Weights of a small image classifier: layers 16, width 256.
Rows from block 5 of a small image classifier, named by matrix and row number. Rows with one number belong to one neuron. Each number is 500 + 50 x the weight over its row's rms, rounded and kept within 0 to 999. All counts start at 0. Numbers have three digits each.
After each neuron's rows are labels from the 100 images, of 14976, where the neuron reaches its highest value: "strongest on" is what is common among them. Only what is clearly more common there than usual is listed. The data: rendered made-up planets.
# fc1: MLP up (model.blocks.5.mlp.fc1.weight, 768x256), inputs 52-103
# fc2: MLP down (model.blocks.5.mlp.fc2.weight, 256x768, transposed), outputs 52-103

fc1.160:486431505434628539479455473423427521457477480540426541443533441513439603564496465492542498500570497431560439464586373531438449545512479482538471539507548472
fc2.160:484497496515532469539507582374503442478516517518467413500490459523448474517492472510504454510506456500504539445456479477485541453529453504591632470540465516
strongest on: glowing rim; desert world; polar caps

fc1.97:488393478525515531470455574399527486548498434477453478523503459496501504488536503485465520445505473482521475488529407462562458621502559523496493480488506512
fc2.97:496539527510462465508547554339556520593446440604500530561466470456579566516501506545456469532505489485525501415467506442526408502419496539533555527481533490
strongest on: ocean world

fc1.339:433470434518499480553524503587517544539527475471496546494560451456493529504481501505453496471422439464568509557451444506511309514497537485513556444495535527
fc2.339:517453532522462453482475450494546454538472565515461492553457451491605432502447492539400525520506498497486441419511451493458503493519525513538493505464581479
strongest on: crescent; ocean world; lava world

fc1.441:490470521515468441580444440420454527470474534472458397454470431547477509500503399494330552495492557577478543523550497535482402450489522434502570522537505517
fc2.441:553507545384462503434448541466437540452465527601544461529488489530488461553464558488475525572558446508550500447534518488572505515533508462486538553487518540
strongest on: ocean world; crescent

fc1.186:527429559501508430567507458598525454476447469382511480516522492476485528533478556546522581498471540554537540559512378490481410517525538487540386407498495469
fc2.186:537488518468401501383407631458522528593519535534555529546586474519511450404467521538435557533484519371443527418514535478479485472532518504538491529510447523
strongest on: rings; desert world; ocean world

fc1.344:475584459520462489559449515546521520520456436475633461465525485493604521512487477507632483456562469474525512527500556468493521545499518518477459594513413542
fc2.344:471528558466397512453508446412519463513508560510492498484464517480448477487446486561454447500592430477521469551576408447487434471515503531539492536485548522
strongest on: rings; crescent; desert world; kind: ocean world

fc1.63:496470556509447474493439467452523488432497445383521530576496483505503581475475453508479641498552505565544476510492508483454413514566453492483517521414468537
fc2.63:542548535438474468487519587407469491488522574496581518409503481512530501530507458483534439599576449437462541485486443492509569476434524528502479507584477480
strongest on: banded gas giant

fc1.365:481485415534469504505510470446468421425559518457508509558499450433475554600487393510414613424545595417461508492498494467438491524472568560463385415451461516
fc2.365:495549515538522414435454469391439468452419512550556542490437505607495558468477457520540483520512556482512551556507466511470514566462571499513477525527508529
strongest on: glowing rim; lava world

fc1.39:590526547407468432540482475506508472444478377549421531488525471558539565625478381544481499522580586510517557503523505541424504562518478511518405521439418509
fc2.39:435544429442595490513543509408537537552507582449444523511421476513429548488548510522543520547555428512468565529454524578455498495460516409458554446614604575
strongest on: banded gas giant

fc1.206:412530446590464532472547485482316468506489573532384432502394523457498501531501420487495430497514479447500537495502466490442508513502533561463565503578544482
fc2.206:451556463610484456512550506609463465535632559501565469576498503462514551504584448459510554480514565527579431518559463507501492534440439595500466488529579380
strongest on: cratered rock; crescent

fc1.58:476461470493565527450485483522491547598508491375502552558461537454461514389397544575374494539469411501456391467456402541530547526529510560465553413462530426
fc2.58:503509509464490551503467521504552548481456571495493510487476553537435461491532558462540513493560538492473496534450552458494474518521431412493517459483572517
strongest on: cloud-covered world; half lit

fc1.713:502452563515541481534490464497488549459521419461497487552581512459567481453482525441548440539516595531522536410516509492374384521501526495441481382486476458
fc2.713:588515520383446424459496511447528570508504550534501488502494459456509472492537537489419484546429540499543358475493505452528500458475475388502488448580498532
strongest on: cratered rock; crescent

fc1.740:527510536426499511512467454401510533415485344516436470501517476556498573573497514551473496562545635524438529513564523538372419523529500495584418572408458469
fc2.740:492521471508575496494530537501532522524522613456456487475484425465425518487486535539552435564535445502411570540409552554465533495449530428479511386524617559
strongest on: banded gas giant; glowing rim; polar caps

fc1.130:487481479525455471467479444380502506456480508394418462473584480521423502476478459417492537516506646566491451523431515567414538412470556414447456528591481527
fc2.130:548552540379451476488507414578502425519494500499545520527434518524533473480502487442494428442503505434507564471603488425534532516540466433566578488466547437
strongest on: glowing rim; desert world

fc1.147:440472462481478502511542531424440520536550444417434559455347525514520448504475433427458462496561476525480441491504481527509514531573476461465544483410427572
fc2.147:569500524454544517383428363543558509519516488511533484439505446504423515501558550491443478461524440468474517500486554421412555542505495461403445520563548468
strongest on: glowing rim; lava world; rings

fc1.350:458505521519383528502494403610464532528460421496505547379537500501494495537464437511605492457489434452533512472547491486462431527437583512469464503484429524
fc2.350:524451549485531410570489457434489485509437576473494499502460460429527489458464533571500561508556529467459434414468626471420467482513493500513577512503598474
strongest on: ocean world; rings; crescent

fc1.40:478437614554550506625522529460462520427565391489567471539519498498514563505521440581399541534607529505536471483444520537434472491500401501520516478435458469
fc2.40:464536473413532529481452567514525491605531593488446494520411482443572535566525491474528458527448538476481513523470515504460470485508441529543464446554621478
strongest on: crescent; banded gas giant; ocean world

fc1.574:478489511455540409514487461457497511522528446430528499453488527545503482528506510464507526461521558536574533532521468468485390470552560555478452438391512530
fc2.574:524618547556425457501486536498507442571440472531495424551514484552546510477552528518532527488563453495523480441460527474555543454503578513498508522413576526
strongest on: ocean world; rings

fc1.201:489384471489649522583536508424469495434487552552517452512516571532500544516517520527451497518532543506535490499547513446399462418522490497505566568447568505
fc2.201:489536508546514406527526496570492483484500477581526582413527390431547514516499509463443461508513496491495475458492504454481619491545445455487442517508529504
strongest on: polar caps; cloud-covered world

fc1.532:448521469612488492505485474456516436431542395483492548525408443508510492497483488500414456517492536437533520495466513562501397531439567507466481503529455452
fc2.532:481564525579430482572470482462494458554380470524542433490459497411474534456451436525440517481515516401449497514494562522431468460526571545556529485474434519
strongest on: glowing rim; lava world; crescent

fc1.258:429536511588495477497508492481608502470481393493395495444518493456458596502517441542563484558506571540413534464434495598540574473452513503485523475587454522
fc2.258:494546493496451487555460467434416447500528511594633555450450516444562512477480482442440475503466492488501460434545489482488457492556424509489557484434537490
strongest on: cratered rock; half lit

fc1.83:453476530522512540548466493570597533444545386477441459502520537529498492537505501426554468532534566446469401496513561492612539487465496521446474501419613515
fc2.83:600496550417508490527554490407478484560475593554584479429477501527474451503456500567424437501562509569564578541567501414446470519519530467556423460560448536
strongest on: lava world; rings

fc1.609:456479509613446489469496569447478516533528520464502502479568494516501554488467591467495545535531597533534552575587499557498511489381472591556426592532600461
fc2.609:487495496455530474472467439478484486522480513603446501484379549422543496484534460533499518597467470515553496487456471500406541525568465480557501471527431410
strongest on: cracked ice world; crescent

fc1.750:486512479592482427535471475442464420475516546534418440508413459469507473523493504455503516476548532512478414512599432446450481575559525451491422505518571493
fc2.750:454513497454570440495512407619506484537564529495524439583481592447519426514568412539467444495498538475546515484491464440479495516466404479563542410453535481
strongest on: cratered rock; crescent

fc1.282:471458492544510584422507498566333496451487556477440330496464546485482500530460543501544507465608462479492545455471441469406480515449597554454539489549542512
fc2.282:470486486547483488510526583497465464514496507562490486552569453442454544525500433476443463485541552398528388433588493494550524555447375564495532507514655423
strongest on: crescent; desert world; cratered rock

fc1.562:469456569566542482522481542465582503523527360486474437495486452491504551414502480508447484491520462414370491455482455541423434477395562507500451510446460533
fc2.562:508536509374522561508471476429527464536526584547430498487487487464582499576443497441432411570539579499473551489508558469467469525429441457472516459484590530
strongest on: crescent; desert world

fc1.9:472465528463509444548544408430568499446487445405451497507532545545485530440441485428389577541525542555553489472435466555454436444539607533413485501454594493
fc2.9:570569551457406456407475442443446471469400489526485488485471567555513542471532553479521470549425453471546563460561472521569477503438538511435607548538564580
strongest on: lava world

fc1.157:486442549482536463548507519467521542461521451499458540413478504468518545384558501464436548550478533520407518596458485584436541413444504527473453527496631502
fc2.157:463555550486517530369480535484526504487493504518517532500468575530495531457459487509459526473490504457453527587531529550481473509514411466521573625576547493
strongest on: lava world; crescent

fc1.18:520494475526534476613521492489532517388543365385521519504578477500477452585522501505425563610514524529452466489569540471414551460523564462451468434437514482
fc2.18:501523534522450489474478586511571522610524382445463475523459392531503456433479522421609530449566483501491476510541523445514479532475474520514521489513498523
strongest on: desert world

fc1.526:470514523596534526540536448533487445506447494438451489499560527438545555568522616446390566599502457587551607572499536519586537561443497496394441515495578551
fc2.526:497410485509501500484534548500517538516478446539417469492536514500598477432619485458420505585486488511585462459489495443581508516489500447541452507503555510
strongest on: desert world; half lit

fc1.642:497483498425514505395513597554417483537483506480562486465488419464506516454507537553464498374532537508452521513464443439470503503608461618492499450569462479
fc2.642:566501534323615457471565518397463505444474563585471467523525481404510517564459590444547435566404450429570493477479568454545488499474505479505601618475465654
strongest on: cratered rock

fc1.551:487571497570453480470451443455574509460500545457504595493556490548571459503448588527487611485607584447409522557568514497546544482488533453372496517511560537
fc2.551:452458502521505465516512542379416402531428550545548503473431527435407529519508533483458467527503523475525431467509570399467443520483494513555483489571443505
strongest on: crescent; lava world; desert world

fc1.493:499453521409536512483448483402500520402515363460452479515568460564514612555507481542448461535552631523463547510565498489372382526517458510546419529412429487
fc2.493:569522471492573460541562545446524521500500599431460468445447464504430502456499572499585450579542466539443542546386564548437544462447459419542486440500572554
strongest on: polar caps; banded gas giant; desert world

fc1.184:454502454468469519450404500451515537521483541521450521557449519543502411605450506488495450448504636589464474441422499552497496561426529447497546502460553502
fc2.184:529546505434444420554409485571415483487577466515529496464509443515425550492556483489502508492574431524507510590585461535477536449511449508458500557558412553
strongest on: banded gas giant; cloud-covered world

fc1.210:468452462498471534538429487355484477436555372398480500496550490539484526475494454497451540517525603544486450443540482443450445601477486496465418482436463528
fc2.210:565522510535479451571516471366451501555563541414463494419480538488464483420497510492596457611495457557471500548475513518462479488450502449578480455444525541
strongest on: polar caps; ocean world; banded gas giant

fc1.211:462518462468521471580553511445461437468473452474449541453521491488472505432528463465438526507516430418455513462547450506470509543515578490402497473443464541
fc2.211:554598478468362484475481639496453519496529448507519545526485485504569499496514499507494537509503486393501494378493516458613442493434426531520576488536553554
strongest on: desert world; glowing rim

fc1.416:451414585511518489520514457454533538391512459466506515470425513551489554515530535533479505529567563436437531509463484501449493442544498524467517544407628543
fc2.416:486473524433542561527512469481479514379469504529546475475435531562513488437468433535577471467474516456453571539471498480545384445504474519436520493456601591
strongest on: lava world

fc1.436:442384460533528446459446521514519476560610506501377408440527469403463565479501475420459553496534555485564577458560388501559436576566541532466569373542520483
fc2.436:495477462554506438471568474500533499505533446511534446494375492476535508510552484465458503519532601525533381405527509416564487481444429564572588440543586526
strongest on: ocean world

fc1.216:513514486506472471581472484388532516440567404391515506550477509472510532493486511457452557517569537549547470500529502486456455482540457408465461523409487541
fc2.216:580473519449548500458511539439495514498574582463543571407496490474497518488508491512515468553503517428396544509437478530455622505422568489479538429524529497
strongest on: glowing rim; desert world

fc1.597:566513543393457515550513491464570508415457438565398490467534498524468528581494530521544522553540560502455524457611508530366543495492499441567443563413557500
fc2.597:476519416483569454448531500524529557501538558455491473497477405450432509603464495499487459528513426479467540531441564538518512543510529448456552433572544537
strongest on: glowing rim; banded gas giant; half lit; kind: desert world